config.toml
horizontal_flip = false
arch = "wide_resnet"
init = "lecun_normal"
residual_init = "zero_last"
beta2 = 0.999
Rows from block 6 of a small image classifier, named by matrix and row number. Rows with one number belong to one channel. Each number is 500 + 40 x the weight over its row's rms, rounded and kept within 0 to 999. All counts start at 0. Numbers have three digits each.
After each channel's rows are labels from the 100 images, of 14976, where the channel reaches its highest value: "responds to" is what is common among them; "peak on" is the class under the peak. Only what is clearly more common there than usual is listed. The data: seven-segment displays showing three digits. In brackets: how many of the 100, against the usual share in percent.
# convs0: first 3x3 conv (model.blocks.6.convs.0.weight, 208x208x3x3, each kernel summed), inputs 0-207
# convs1: second 3x3 conv (model.blocks.6.convs.1.weight, 208x208x3x3, transposed, each kernel summed), outputs 0-207

convs0.21:477515421517499481535428495537514467457481483500444497574469491493502434514489428400478439484520563476619479453466500440426547483542457511526504420433462447497490513450498562507470499529449483488510491466449521502490466477506451486548462529451497487530501452487505530505437497490428381422515440579449519517450493523505393526555546527500512536542569542496475489593487429475468483424469508525518457493521465530519502520506497517513491423523533429499501483527551496570518433451480405530466474518498481499488469482501492483448525547487473507532477496474436509467547469555509463545524473563571480457424465531497489513474523532511
convs1.21:526475419496533524497478492492406533387495507562549455478481507516505535501524481468515428548524428580501534491501468578543505434497540459509464454554469467507505465411485474475494481508518517446544495518534477540458518573520436474490453410488496527476507472546525507492464514451409535551463540518563519495436462513479580552454524488506535545500496525532520491432492538496459507533398480513494528494502496544505476535514434481480476360517485505522528493492491487471543513466531533506578607434462510542475445476527572487559528511503552415470453528536527518513534494420516513557484512465451531518455538456518507419515525510533
responds to: the digit 1 (73 vs 27.4); first digit: 1 (59 vs 10.4)
peak on: screen (81 vs 37)

convs0.139:461488435464549510509444478451519496506518458475493478519538549577463509516460422539440511497483507476503472498471446501505515543486452457522513518451518493456515454535564456423457491422468515425465499511502499464567489502404555474481547450474469482507531455518438444550566486534496390434476509490478474499485498511441465500496544442473457449501515468385478499481463446570527424579480506499395485470556434504514459514479524466538420496468511521498529514472539559435479575461447458465470509533465454574589592519521483442497492488466446472497489492411488468503469523459505482436467497510508476475473496423481509517541507502515
convs1.139:531510507522478453520522521493468435488519584460502482488489440443485485518545603527481380513532497440569511494515583454550568487518504506463597481530523570490452565433413484487477533513534492505516469445550481538555471556476537492528503501437538508449478499520528466420475501498453460500535500541455480540512449490487557535585458546509489514530590560427524468513468495435502510498513445502498540488487565435474521464515526448548558581584485490480544509476459459570495467514514538488498563448484529453499493544500521582437468532524522469492479466505442486457513501514496506523566467490456499429521485558519530478434468516423
responds to: first digit: 7 (26 vs 10)
peak on: screen (63 vs 37)

convs0.18:505518508518645466446465507511486486492479559474522457526448523536403503534456444432506449488523439459567499502452534514482511525471519476503493518484399493470421505489481478517537520570496499528502506446475496462531436502447434566522409516446479510515497434560476475467450524405477447528509528540423445496462504562513416523530543499479536457506441455465524479554517536468457486417454467485517539464462487467488449454551459494489496477559561524492464494486525476543523484466494501471435497444467514499561492482490473445504506584511477523478445490434480479536481471489574571590472498461537537440484537518476560530432494482455
convs1.18:511481474477362499509481414507473490506495404521496512440444483499446467490480431494454488484451504478508529477532505472485512467490394539497502516528446486456483552501471493490462466442506493424493468518437437479541452521521512457514443460470520403484488528429530462454511495484508525429514498515455483503507478432456524510558434510501456510475475486484434451524510508449549523515544493456496474470480549504442504486449462461421473549462465524491499432516537470519515503521447454445483486522534515465485533415477458484424478405530506479485466481423489472468547540484507446433505446489533518434416469432547445408484476492387
responds to: the digit 7 (69 vs 26.9); first digit: 7 (60 vs 10); first digit: 1 (38 vs 10.4)
peak on: screen (65 vs 37)

convs0.193:486503489451498507465445520514498462422531433532458471493507531507508494484479485503469489491510517423498422477428520529473512482529466451448456532500542518528482469456539459484493464489490471486413472427497485449511436463498477539419449482423526496485536460477501487471496513495500399492449462472498490494466491505468511491399423505483488503487507538497469491543453480455461537480456474508518547504479528478435436441457534477481490506535494539437422495468549509499475449518493426502459310443481506517425545502490469518525564490517322501469450451443436500473433468444499514501525474502465448479475467488460513477454503516485
convs1.193:493496478494516508506527466480451498498532517492485475499469438439473435472446454478452522472510529541510328482555519502562551569490506509577526486500474485477521472525478580439533520515525544455451479451525526526494520492443476458488428464480375515522391484469540463523472467560490541447457538489441461452510489524497473495554436445497456494531516517465504463504514486502498475506504521488474411458523573530454505500484517524519497464484427437442513506518467533457509487536491569522485300498512477473520489491468490513467525443579390541509510476492506501496516515476473497484458452512493544507469462516445500462478485494535
responds to: the digit 2 (64 vs 27); second digit: 2 (54 vs 10)
peak on: screen (88 vs 37)

convs0.8:512545542480418448450471520505516475493475531469559538551501555439529491483530480517418582482490433469566490523469549394476512511514488498552435496510527471533494537504533464527432428474486502505516487455543416460555511520458589533457545499516533533502503474454498474475495422532485485503500534451515434545496437529510518481457526497515534469514477465516433536546432470540570399502491493515480498426476508475466491560498506445517531546556509482535506458471455501520574511465510524506489487492510521515512600499534491478420542540492541470484514572495511477441448532472374464532523470514496520508506486543418466491533410509372
convs1.8:455504498489457461471473487495499465504519480464452438479479433429456474475466435447461543516472512515509537453430494440539513456484417446511490474578464535473463500433469473476462445491447435516521467465496437446475460488452504529419515468493472502447470418477485445417498459452423501481450514510429414446432506465470492449513451492538426430538509468452448505437497452494479507450466424485489493447415566464464442514505473435481485517494473516463454487464522503486457409476487516503426505471480482466498445464514486468457517474518516506475453498452506487473489489538477416455467462484532518457515433485482459443427426476427
responds to: the digit 2 (98 vs 27); first digit: 2 (98 vs 9.6)
peak on: screen (77 vs 37)

convs0.125:539463470441491530454483483499513388477476502487540477526499585455494505414433457511421526483439510445425510468481480489482523561525564499525553454527490474509469517504520443424502477462496487442513520462516499446522521482405507479507525442469506498549547442478537531448460428504481506507503486508493436545467470496491558474462557487474575470506519425546495528528435465473494519589457457424462529532427474475510498485521507491513473444431492456406490471463472546442529515453493510596500505485502493474553563476422495463470560452497528401479478500497486371465479545535454504463521535542479452456479524499461508499505454560490
convs1.125:441491506464520476447511512544506462514485532526458496494440421487464484477473463445536586485498480478461484489433509462520503491485516476471485462584457517454499465435445486466452436481452444516400493443481477445492413420495531494442509507475458525481440400477561469417441508482462508463429468517448446416468568488467499514492482486535429482530449473481471513425430412447526471458505457487498481468390556478508418508434470483518503485469493464449497484464492483513508487456433558448454454477458470477502461478456484487459506485452530488473482518467508542459470478458496507528439502441528486409552477508527508449470463435495
responds to: the digit 2 (71 vs 27); first digit: 2 (67 vs 9.6); first digit: 7 (30 vs 10)
peak on: screen (68 vs 37)

convs0.86:503528510492483474503454532536546485433492472537508532534522495486540463545499433451477489470530555445556495531497480523352518565548468541549478504455456363458524484462506468495489527535470496549468567493474544509497434400481476493533525472487546466519513468495470472483464483557495370497521446463460501523500524542473468495512511494533526464556582554470433429626558465489494505460480500486507499462490373499512467549524544521499492498500471517488498548525574511514463443517525436514459429530475509490503563519474511517471510527525461522554524494467437472483549569561481504501550528534560538523453465513454544552495500455504
convs1.86:489497503494551529497554527526539501553474563495538528536511553534510569551556552558534529564583491471526622536552502572500520429518551515473526530551517460551508502480557474504477485524547478517459534560573493490502522610523544527513515514508546556529529474570514537530481572465551569533555531531550557516513508497513544515492534569469537542497492490582528530527453526522521514542540518511564534561498493529534511524527470542510542556536532533555505548518547497553549478501528580499543556539487525536481538486539543498496525556510513394483498536593560515512467552467548575559513553489498511466554554529532523430539520533554
responds to: first digit: 2 (25 vs 9.6)
peak on: surround (99 vs 59.5)

convs0.14:516528458528441534521530494429479466486447531462463483506501496493448514474500486449563457518521426481380515495543508554459525494445499479479487479453456509444437479572472496403454499464457528487459566461508397568545538539528430444476525486504516526513504537551485411517527441491468503486567492521407431503442533508487470504482461511501463420578464471388458433468586518485460516505536553481444581484442490429532455511530461523484478510520546518522503435436489514484506540448487544442487509526519465495498526514506549478483500488525516470499528563494474473487479538517561459494494490489515444455514412450524493455514437434477
convs1.14:447459460482447479454467430430529449451541505479510475477524438481459384466449524475473467455454531517458428470485464446519521461495449501495463422521474460486475481478479501429484484471500462504484449438484459456448426464496490516490503487501476512476504436496549445518485527465483524527453457494433500457490433465419485463460449487540485457508498412428417443520499431510432449519456479455451426439482525500441446454455476445452507451466459468499509441483486457462501449490480511455488505445479468438499428475492486473492523516480471467502466450482474432477541462570422465498487460516538461463395467496512445477470489413478
responds to: the digit 4 (71 vs 27.4); first digit: 4 (50 vs 9.9); dark on pale (49 vs 16.1); first digit: 0 (36 vs 9.2)
peak on: screen (95 vs 37)

convs0.166:531570464520434508488475439495466471487413451469408445525451447528491479518470448462415502462519523493379507491494540535445534526534540551512476476432506457524482520413472478448518434535453476542525542526484532477437511495502446432453554486464564490547473474527536477486435486475489432391485472543479523484492510463473423450491520521586522503484490541484461464532544419440499564464454496485411585517481462503538509503527482533497487534510531461454467517486439520496459507522456507516438470467517533515421462469432535528460502492470474466470462495478425507493463484514433574535562499510540509557465432506517517546464499468528
convs1.166:525486536520556498456534470503559509447441503463565536491454507468527523504528512517448486496535531486403529531438445531512438465481536505498397470472516497506510525454500451532501542509545469574464466532435461408464481434519507474423503529535467441516505481533573522518496528519480606419486441392525531515498517509510426532476478479514501489501427407518535553516420519485538498445517517518410399510519513505509547429484454478419483516473466560530453435470451521482536509443429539482395471439487545520496478454532451526494511522509486468530531540459555500494518500436538536511452519500521525515458508457492531485531516459510
responds to: the digit 3 (57 vs 26.9); first digit: 3 (40 vs 10.2)
peak on: screen (73 vs 37)

convs0.135:542553514482519470530541487514481486525465540493470515564430568485529457471498474515433510455496437495602531460483463471444536533460511486500513514493410443436498536483519476499464506487480466523497515477417490480512522445492630490539525516409534527525531350448462498419384484521511424447533537487445454548487503526508482525493507496519486449513499492506410508513491474495494516460486363564501468543491473506463456512474479510515508545527509466510508491543512409520538439488472500457479455527428542507462591492493505545500492536526506504506445491473457425492507487467458491498540480559531506510422530502461508521487477404484
convs1.135:441492472528517496488446478467410467476454497518406473454446515460500451478522517491490497531422522530518521459571518565553457444439492479500464521533453584469470500475496471454552472465479452606535505443508455496472499523517456512454493405486453527492472490427485488493453474448484547489486538424446469448461471485518515402495452486478518511520524458430474485437493424484426495483388481462533463415437581460473408536514476462466527561510496471506433488472481486466472482499508493529459512476520463461552487485469456434443499511560499482440466475536555495461510521491497457433470505455515517499510441497442469444422494483482
responds to: the digit 6 (79 vs 27.1); first digit: 6 (77 vs 10.5)
peak on: screen (62 vs 37); lit segment (26 vs 3.6)

convs0.142:523499456485402543462486512467502487454466483462452460441502458472483475432527473421465515439575517456459514460501502444426556504539519463496527478459494476481496427506510524452458424445528485461527474489503466538527432581517494497485576440512535497527459488458523387466489545492500489461441463470501498483539490541449531377504467522563498487521543480438503533464529497496500512521527435438480543443468486519505517535485511452483466356482571498511447517469463449461483453462456531490519513568597500516490535452457501532581525472476467429467493440475510480471491493451392471463506484504563520491466520533477566520476501493511
convs1.142:507490510484518473476458500508507477465501523432494506426470412429465470463492512538468470442459446463466461511552408487537444427516459500523425507534466559440505505558475485404501543465515492420478473540469475437443544439491497510500481490485466502537470454492503458495546474486470480435521440510501520487485461486524496501436507476503464491460378427462440484457402419515496498445430436477474488509519599454531498485449537513494482359443457450517490434496440488457392505495456476509484506457490529450522486490485486528484477512412516540508518492451471465502522501562479442444499497489478497458490478451469499478487451487467
responds to: the digit 0 (56 vs 27.1); first digit: 0 (48 vs 9.2); dark on pale (47 vs 16.1); first digit: 7 (31 vs 10)
peak on: screen (80 vs 37)

convs0.151:473562518474567549522514545493537532535524555504514490494503515523415458570483509425491463459460418529557499491465512575526530512459442443471509546489403465432427500473494492514525576487533490489511495489506487499557450506502498533482485523458498510465546487574464358503438510503495501542481530506437495506530496554509412571527529504478579513484449477366509505528457517431471525502531469536526532471520497409495530478563519509499502542551558505535482495504524500546542459464510446440507457436444537438533490509565511474468454565533511462474482489433481521534468566458534552557498450491489552484491533557534517526488498574449
convs1.151:515488470474424465520462391501465412557477497477488472456454467481478419456519416506446461490467523476516514442541546440479528485515460543509543476523471531508433509457493471452459506454493530431495404421481441480481422523480445478430462495451470455459518523476451515465491466500465446397475496559494460451480492490442493534498473457505450496499544504459486466516494428456511462534487509478488476456453559434437486476448480444421478507465486528497469470469496467543533475478429398460468507473530483455467508422539444491433460481550525516515472459443499502422518481467522485497511457462486429445470503485513500460482409489432
responds to: the digit 7 (78 vs 26.9); first digit: 7 (71 vs 10); first digit: 1 (29 vs 10.4)
peak on: screen (88 vs 37)

convs0.198:496468464370568502460530513470496461523448461466441482483506481538466476495519484463538556489555463447501579520487497513453471502477513460414464458488446478467476486523513460519520420420498450483456482455476434469529450467448491515488513526488456517457543520449440462519522454464527447448543500516465461445437533484487520498480423479471433480528470474481468522438513474526445369498514525539510483453503540561496516512465476448489505466538570484484494464486549551519471472416511465437507493497482493495486531549482484468570445511443549532428545455468526467484482503527558488477452486486412532505478505511484509342486454408499
convs1.198:476485523306477515412460479493474473461613491541509543434512453466486509431482491497516450446472538469503444560540507487562557434476432445547525474539490395449507508472501541437512549499539485479499500438526483485519475508500432511463429515466476493498442446519527491540510518498470489511503451492505526504482438485508498527539463521495468487549452516495487430478511532455513509509448530469449452520477541440490511498447501501433477493452468493523461453511414446523477522463438495486524484460428513492395495467525528500432449487488503557521536462428454491490576499502564479515479516496528529446405453518494441466486505446481
responds to: the digit 6 (91 vs 27.1); first digit: 6 (51 vs 10.5); second digit: 6 (30 vs 9.6)
peak on: screen (83 vs 37)

convs0.171:519491429430529487546458469464452506511449506525498491448481488563492459487479436518498474493503489468521519489537519485408531520453452499450618480430443502420533467540525527428512488474456524492485512502465423518511422477471427464459540463481519500489565486490469494515510462462463441474531497552501496477494573506447432558497494520514383473491537494485499397523478514520465390501476525467397472488515435553534493527503471437467442417497525528498479460476465471546464510501391500379456528485452492536535519474458507519542540497537511455462522459459513453515514508474499469504485536510526506437458468465507521473449503407481
convs1.171:531497484453515524444555492440503454498499543526472460495476449473476510452515514517521436531527537525515443467534582540632472455467469513506515520527480542499485566520421525504539596469493484478486431480510521519525521520461532490556472486458479486466480530538541438450498459482464461536518545485464474503478433496447587536494459439571433500519474515471548479428510533474597426423508465418489478468504612477508479481553487471426512443498513485511529471559477485525499586450503490458558535515499488429439515481437513507525458523483464456576455489512474496490543485600544482525441466529495522475468474468514456540427491448456
responds to: the digit 6 (68 vs 27.1); third digit: 6 (62 vs 10); second digit: 0 (27 vs 10.6)
peak on: screen (79 vs 37)

convs0.133:528494466505473550507513494586451487469432472533389510500502487471522501433492454546462556489543483486432495499523495539451470500441534439457448511408510483493471532497495494507527503479536448491427484490472529513520516480481488419505568438445525459423540505472516475479426499479512483455528510525451491393559541492508518459460517454453413465524567537466394527476532488494519506548435408520509505508500450509527467453474509517556564472428519440497512501569517450506515431506514493468478444516453521531499503488506566559505465477455446455539510462564488476528509547472485416482457516559476536422544514517432565504538493411466
convs1.133:458495490536466545550519484431453528453467425481355452465465464467530515487513549508545498424441491500421508458491536497517497485427422449477498519455444560480493521513474454498472406438465486530498530519463479504505513504474480516503478414478494436484442514460530495488494545452526494521461480411506527483486444494484513409548505507482458453499499490505488490440467504480485508472505527433514481468503581487517466519450534452480514494461507493478482479496487446454499500471529484450471492535503457466492496476463497487496507405573492488390472502473501451476452457555531404388437509459518561501426443412454460437446501436497
responds to: the digit 4 (84 vs 27.4); first digit: 4 (82 vs 9.9)
peak on: surround (100 vs 59.5)

convs0.205:513512484455467473569495482456482468459530465509532486460509504450511541352486492441454482543402438537504479471457515503466499516503462458520489540433483496517505466497491378486483458522494468465514492434519457472507466410512502497445501451429488508497535436499534433503454517531494436480550478449447469481481466505486446436425475507546474466478542449429466516533436490461483513520444549514504481516482479426555476542472501488446444503416485500481483437471423605460437426430466508485469435451458491433443472460435464518441499471490443476527470459474449496444513522464513505463506497480481494519476497502456499455421482511449
convs1.205:467495485476483561522520472514546490537488506475482454462467531550545441548484488516522474491518609454530612465509485521419507515545454537564575567506533565538507435457497532540469509471486578509574547462527480437534480539486536476529549520536520443454541521464513503511469504520491606434481506473502528515535496524451490455525451496440528535548567519448481500584598435449555516552544542532509471500535504510466518478505509492449519534489479464482499497489489478470531476503507581524500365528505526511514467478545496465481496506633535454489518432513568498510515492451503532465520484541535553540448508504475486380530498501469
responds to: the digit 4 (91 vs 27.4); first digit: 4 (87 vs 9.9)
peak on: screen (88 vs 37)

convs0.179:522503420476500485586478451415449493521450511511448473489487469504474453461464456482464520492495599522468506471441524532508544590537520546530508482446507508469455457427534447550531434518450501587484500440563480501457430554480480518508514460431514492565505461483524489576459478477445459425523445480441487487462496495519479466533491454451505474541603589500494497520534463513472464489519512466494505522483482472565542491559482516575500490532537474477442459514508547510500459506541505526458489521508449490494534484396512449467528482531516479406467526467447522517534487512506415439555520540643491486449522485525443446499496465468
convs1.179:463493516508506533473510485508529560436534516532503424504482509499489577525524485406498461459512465514491465464506484516552489480479527552478418483544556494527505554455463500544463567473467467394490565504530536520530497446505515466491507527482500500478504470525608535489487497501509576525513442455504521537483454501445551531480520535439536449527447512593543529449421562471528541428524476483422542569500546511476509496517452525492487509538531518483484494455465492473369428537474509533522382468459541412484468442413487489519539473456414428589486538506528510491470487481497524509454487511438542483516510512484482442450507556499
responds to: third digit: 1 (33 vs 10.3); third digit: 7 (32 vs 9.7)
peak on: surround (95 vs 59.5)

convs0.118:519522537560539493514494528514470461500455537522477485526486482443477484567527441442459530432527472507491511523467499471539543562533529517458505479490434485470438565470471503463538461550510508521517490437512508431473447482513493506548482531490526491512507461556493571432414494496520474509485477508410466512492521536532474502547437549491483438529552532514465475545537479480474470380547408496512510472494443519537493479491510460540482495531524430473463474525521418480505465454508471500452395546467503536440515479442462503494480585521449500421475546428428478549454462530429557546484530511487442414435571462472533528407482426460
convs1.118:506439551513481446417450480526536537484530422431552491415479495477492482532500396481437432471427538453524533541553509495504448457494399449502522546506468494450544551475471491456483525476512515493459495546499406406447485501470421466475471454518478474513469514424541464505541491510461539444487488474483466535433476500496563480489451500503512470437460504507434472493467472495464528430379506497499472534527535531459459468488476486417550517539468528523474484478465498572437483520478429450509468463455510480461509464500457466504486491519443476547493533443544478441519498531505449427462457502530576492411440512492524471479526513442
responds to: first digit: 5 (39 vs 9.9); first digit: 9 (29 vs 10.1)
peak on: screen (72 vs 37)

convs0.191:492567512455501477518435498503482459408492543469485509551429460504493441466511407444470499506542533461611529466421533466438542551613522475499499503475474433517493476530492502514448384505535475498510434404524546450448412506517450540496426555507495526513477418536491503508401498517494490541507476422500439468502529542528457437536488532535538492498518452500534477577491524446472486451458491525519473505445481511496514503566480470453506450513486498513406496495477450512472456435499524570460469527446501494462474473504460469491513554525515455484501471508466519517487493553512636533476461478513492477456534507500543489444510510527
convs1.191:549500478524494515518441454473438479509446476450517526443468467476445437535516433511412433494472501501493500485578523505522455473458485436483520523513446500450454502497372436430472504454502540406515472513516433520504538570503344470498458427521517470538461521409512405460493480445448508504514496532476513527509400503456534564456471480499489495470497520459445441484510467451446516503415492436475542472482498494465545431502482484488521489522454560545477453510505468543520492521436467481537492485514486446527475504428467522527507471529491495517494485476510476426487474523430444487536458464470560474458442488542523490441477478467
responds to: the digit 1 (63 vs 27.4); first digit: 1 (60 vs 10.4); first digit: 3 (40 vs 10.2)
peak on: screen (91 vs 37)

convs0.108:477488498546593443474454479535454538489448565503504505507417539483431530546435441469398488490478471521562507514484451510497524539479413540492505499490418481471481475477497478512547470593488512505508509486473374507514467549474482534518444534484508545514491458539517531502379574461530476485508524519445500512513523529519468493574455528530507468540492546553474525551483499513438492428463441493509474502514442496491470465474494526519505524565480493456500515494560453547506503468521495468429441476478485524497551518458457453486541573520507454398496497448460443504425410464491485538502509465502540464505527509416498472432514398423
convs1.108:466457491501381502433479483514472521441500343498492488450478528501429485532488476495456468477437512462477531501507491494508501463480407468484475541512424521450514505496468442520513490480507491531471465518475373440476447494527528458480455469484503411490476502439531426483481501487474541494471446487429440507478454468471523461485513495500543499506421463488435515530496519485474504533486455526462456465492565523448453510472447468454498526539418489503475474480452485463481487550457430452440492429493488496484479465495466455495494428497477486502467511424507513477515479490520469388476452516557555492411453455521427444498523502385
responds to: the digit 6 (62 vs 27.1); first digit: 6 (56 vs 10.5); first digit: 8 (39 vs 10.2)
peak on: surround (95 vs 59.5)

convs0.178:500477523496454553500491487486485478526461455451456493445563442483487435450448535479454508472565533465492474508536506475419572501492437446552558444404516472446460412458501474501484508487497463572445465445519492547461476543462486457542470461484468441479494491480519421478470493492413439419485436512459514459530510450506508436554459447583493508520548475438414465468546482592524491556471460474481567425472482471483510483513518486511465476486472441495461532485503460486501368520514419493444508487537473539540443521503565499462509469485487497462520516435478459522511449532424426477482550495564487493497487460473506497513480490462
convs1.178:468492550511461506529493441509474559465512490481504486521462509508540574506500414462434514504492444448465475468471428515518492493521518502478411447524512545515502492477450545490479481447455495359536494484486504474519484559481490430421479532497483456527474466541577568503493444514575533438524441431541533486517485511502523499494510537468502478430413452579535503530426502441509505470545505480393482532543464524462557469487476525440457547494466459469403462437435474456433441484436589512527487546500522474529493461402480544481531512490502497536515506489476463449457484432499516513481456494404461511466509460473502463476510501543
responds to: first digit: 2 (29 vs 9.6)
peak on: surround (96 vs 59.5)

convs0.51:538525519491540519485377507509477494418489555496504503519473505505489468482524371488456598480591475465567540475434565501488543520524562530455473531514490469544492493529493463564521455521539478509511482448502521446442449498533529499417442540545543523502502483543543478466449519501542518553471543484454483467513517495480450452518459537510484517524513416457479499571483532494516556496502481473526484472435460499511514492492491416449478420529509547549434514459438479503482462468515506462455532563478508533463559431529452485534528569523546433464489482416472534509410516456509577569425504445490498471494527520513598518466512450478
convs1.51:540470496467438427474423507463495425506593437492494513423503455414454480461466492536442511539399509454486473524571517457484453504461447450500528535537472486477413513511423473449470507521534522436504442528496481496516535497485470478497481439491457518512453507396448433459548457474431459492527490601512494510493491481486469527490404470478408469437497513468425482471455484463495519499457422479492536462488519497480526434486495492494522438485489525471526503529467494545489496541486470470469500469495498467452448518443475520521477433479488549489518466499511461426488472539491371427573473521467547457522477501525464489452424506481
responds to: the digit 1 (98 vs 27.4); first digit: 1 (88 vs 10.4)
peak on: screen (99 vs 37)

convs0.36:498485472474571451565513468471426520518478552462473491568388458536441504503514450506514440451482393507523522459498489512477541513446577516465536510503379507442473434526546476508516506494475515488560507477428432460472527559490460468444535539508481526480495514486464517531503508400540545507515552508418518447479448460500463473492501519497515456503465468453410521438439446525477502469456533465551548495484444513544443463516456513476534525522542472478535420414502482442464548454536531474501520524487453509576467483481501471495498468582573520460505525476477379467464506499494501467521495472524550402533529507471473496477496466505
convs1.36:432483490499446539451509502502524496507484435511478444489468442454452433471499472484455488432442525455462493451540465507472470495458457507491475468518524526511516497436501510474496525388503446529469373478413502511534448463472544471460485481487465520450480482447557526460515504513479520447509447526469445492468472474444470513520487493455508389426419505477418500509457414493516460496474497487454465469468541492431435481485527484492495460478482504493484452466488481522473376547428417495457463480454515448506489470479452482435447420478534471515427517481541411477504476502499504505431426500505536421484478504515453407494463519501
responds to: the digit 2 (99 vs 27); first digit: 2 (99 vs 9.6)
peak on: screen (64 vs 37)

convs0.121:456560448486454498511470520490455445396542495548489441495533403458518463483483411504506427523497580487515481532495524423463509490526449518467538514504512471484478524494485516429466410524476521493489519512493458492485451570516480505516561465479556541479505457560574440539520480496424483527468508469481540518540519493527429461508493478529428504512577448450453433499555476446507479489516461496484533486447502447578488513508503398548511462552582512540549514516516480516548502485502535400497443499561533477388465468571461513477455551476460470454546523394528497517488490509534518502527529485478524467446485548504509516570485422502
convs1.121:495487507483514481501402482506435534454465528427579518477443460449530519454495483498475476463474502503556500519554420448528467442463448435485436424487456480453495532528452498462504455472510478380501508536496473443475493464494415489509494451497460484515435494452445531530483542457497510495498512416531537535453417500497409498464538500475555491458463451523467374512522429499416443482458455459508437549484485487486484470517537444500526432528494553537469517539493473544505502512525535492436508501519475477468531551490514534451500534521538488494501410494459456442489498576500403404485495477434536524505484481500583490500481466490
responds to: the digit 1 (100 vs 27.4); first digit: 1 (100 vs 10.4)
peak on: screen (77 vs 37)

convs0.79:512478469498551557450430477491488497397517501545515507485470580534520455487462461477518481460451526530448462456464534492472554551505489534488513424498486502519501534472477445485514506434498500442555481522522449461594481494408583466431502415484501540472549489465446524453480513523432435494456483535523501501495452515455428541498510438519498503508512503504455585479480474515532471548504433453513509497467426497488477447503469448504495353464532482487531534508603420526554508493475475455488448488578526465497548514452537465452490459519403418503502496475515396491426497473505464511529503556536511488467542497470511508480477489447
convs1.79:471449471521441444518524511458500490459524482544448470460496480532474553512416445405543508493547464490464469482394444495531511463463543473505467447569507533496495490414460476485460418497474509445469458470451506526489407404424512492491500460494476504482507424529563474508472439494482508499451436494519454441482540464470460454492523422521444454509489508458515447513492501476508472483515501460483531481476506449484446481489460475526455367417517413438516497476497477489484537458493568547471558444511518420502486474436528468479540440444509525450482518502425490522524512413516506496470479484559399483552478508485503500452485505534
responds to: first digit: 5 (36 vs 9.9); first digit: 3 (32 vs 10.2)
peak on: surround (95 vs 59.5)

convs0.97:563432522432477491456527367492527487518432498472505496482453477466480473405502516526507496482475560518404542431517474503530544516532518531493559420518455505442435459535534442473434483435475537483477486394518498511460499555458437481557459479527513487499517563508535480534485500488482551497526456436502499457424467438487509483541546508473498494564486518450499470472522479491525460499462503397477483528460540470542499473536412501456501411444488519462486427534424544512478504487481490543478560537507499473533494437407464475466560504529577480517449476547446435460442511537436518465544507552509557516495518498495478497556499487467
convs1.97:457486493452519479489469414440461529487478524479520482483419474470482535515505452468487472456500398471426430411482465411526519480502508503434448536542459489491462494482425520446459437487472478445467468512455479483515465486505476481461479442474461452522443453540527522435470493468506491441502393421486494507491481497493485564494473514482466484475488463523511469432419474459487470468503446451434494517445457467509481497469467488452477481453512489455477443478491462401480408455419573490509439500438467463475466424389443459430479494468510448478495531468442472438491487507455532518478462513457457463454468463517507445475464488482
responds to: the digit 7 (54 vs 26.9); dark on pale (41 vs 16.1); first digit: 5 (32 vs 9.9); first digit: 7 (31 vs 10)
peak on: screen (82 vs 37)

convs0.196:498569460457445495531435507562459438405492520545509496507469463475494489526487359427431430491503538527606493500447509463497516507573490488537516493466442486455507522503518476489504462530540541484507525456436479476492476448551467495593469535475538536528481464494495454516395550497488477518492465436458517490484488563558381457470527522457492546515535542487467466584531426470485519448432509558512455549469499495486480522514486482457520380528468530517513532560498487545408448452485486521461487534506545479498523462529444511476510548470479451486495418445477562471477491496457530501555500488517544468487513549509534502551514536487
convs1.196:541473476499525554527554433498436504394445503500530461516460471510496550498529486574514419503525471517476510449543471520523481471466557517497513514539484468557502509453420447460492557443523517428475493530517490505473541576493475547539447414537494488516499486526496486508506509470427515541460508533538490494531418541452613594446485466482514525479511549528523486352480524480530487525499447448463480504500524503514513524534436499473486398482454477556487533471501456472587438515478544509559533473453507510458467470421531501535491466504523445553487449540522485452488514525537464474461486420481514469441481429523542402451513530493
responds to: the digit 1 (99 vs 27.4); first digit: 1 (99 vs 10.4)
peak on: screen (100 vs 37)

convs0.165:544550483480465520507467512457462492485490443449484479549502513428453494569554504388463473502463507504588441471520572508429559544518428462492503505417485488473386512481504507496504514514493413486453509434502494475525501462560496473476457481440536518483467480420471471494473486480485445492554493422499453528493533529487432441507545441526585507438532457406516472528534497468437478484463488487539485508511500385491458481533485510522513513512460476474513521484491496525422478496543454528432487505461483398516443548511489488425522505484436514495447469476530522451515518505566522476509505492496484474462460511482487579449484508359
convs1.165:465504461500523490510485473480506436556481522464529491465481464453489484452456554421470422485508508474499571450537531425566432432502432486522562520532481551495473519445495490488459495455497405494522417423486435456488481528508425525488461489472509502436499463466435496498463491490471499433498446532438476495482402460456471515404464469552517494451540479470512471517520549466474541496474483494498494512482576430489487473466489479488499536496480543476476477466495431512535413502474439449459566438553482402464445455541497450452469480502517447507490494486425493484579504476487516538529461472571428456483455538483459434499454522411
responds to: the digit 1 (84 vs 27.4); first digit: 1 (83 vs 10.4); dark on pale (35 vs 16.1)
peak on: screen (88 vs 37)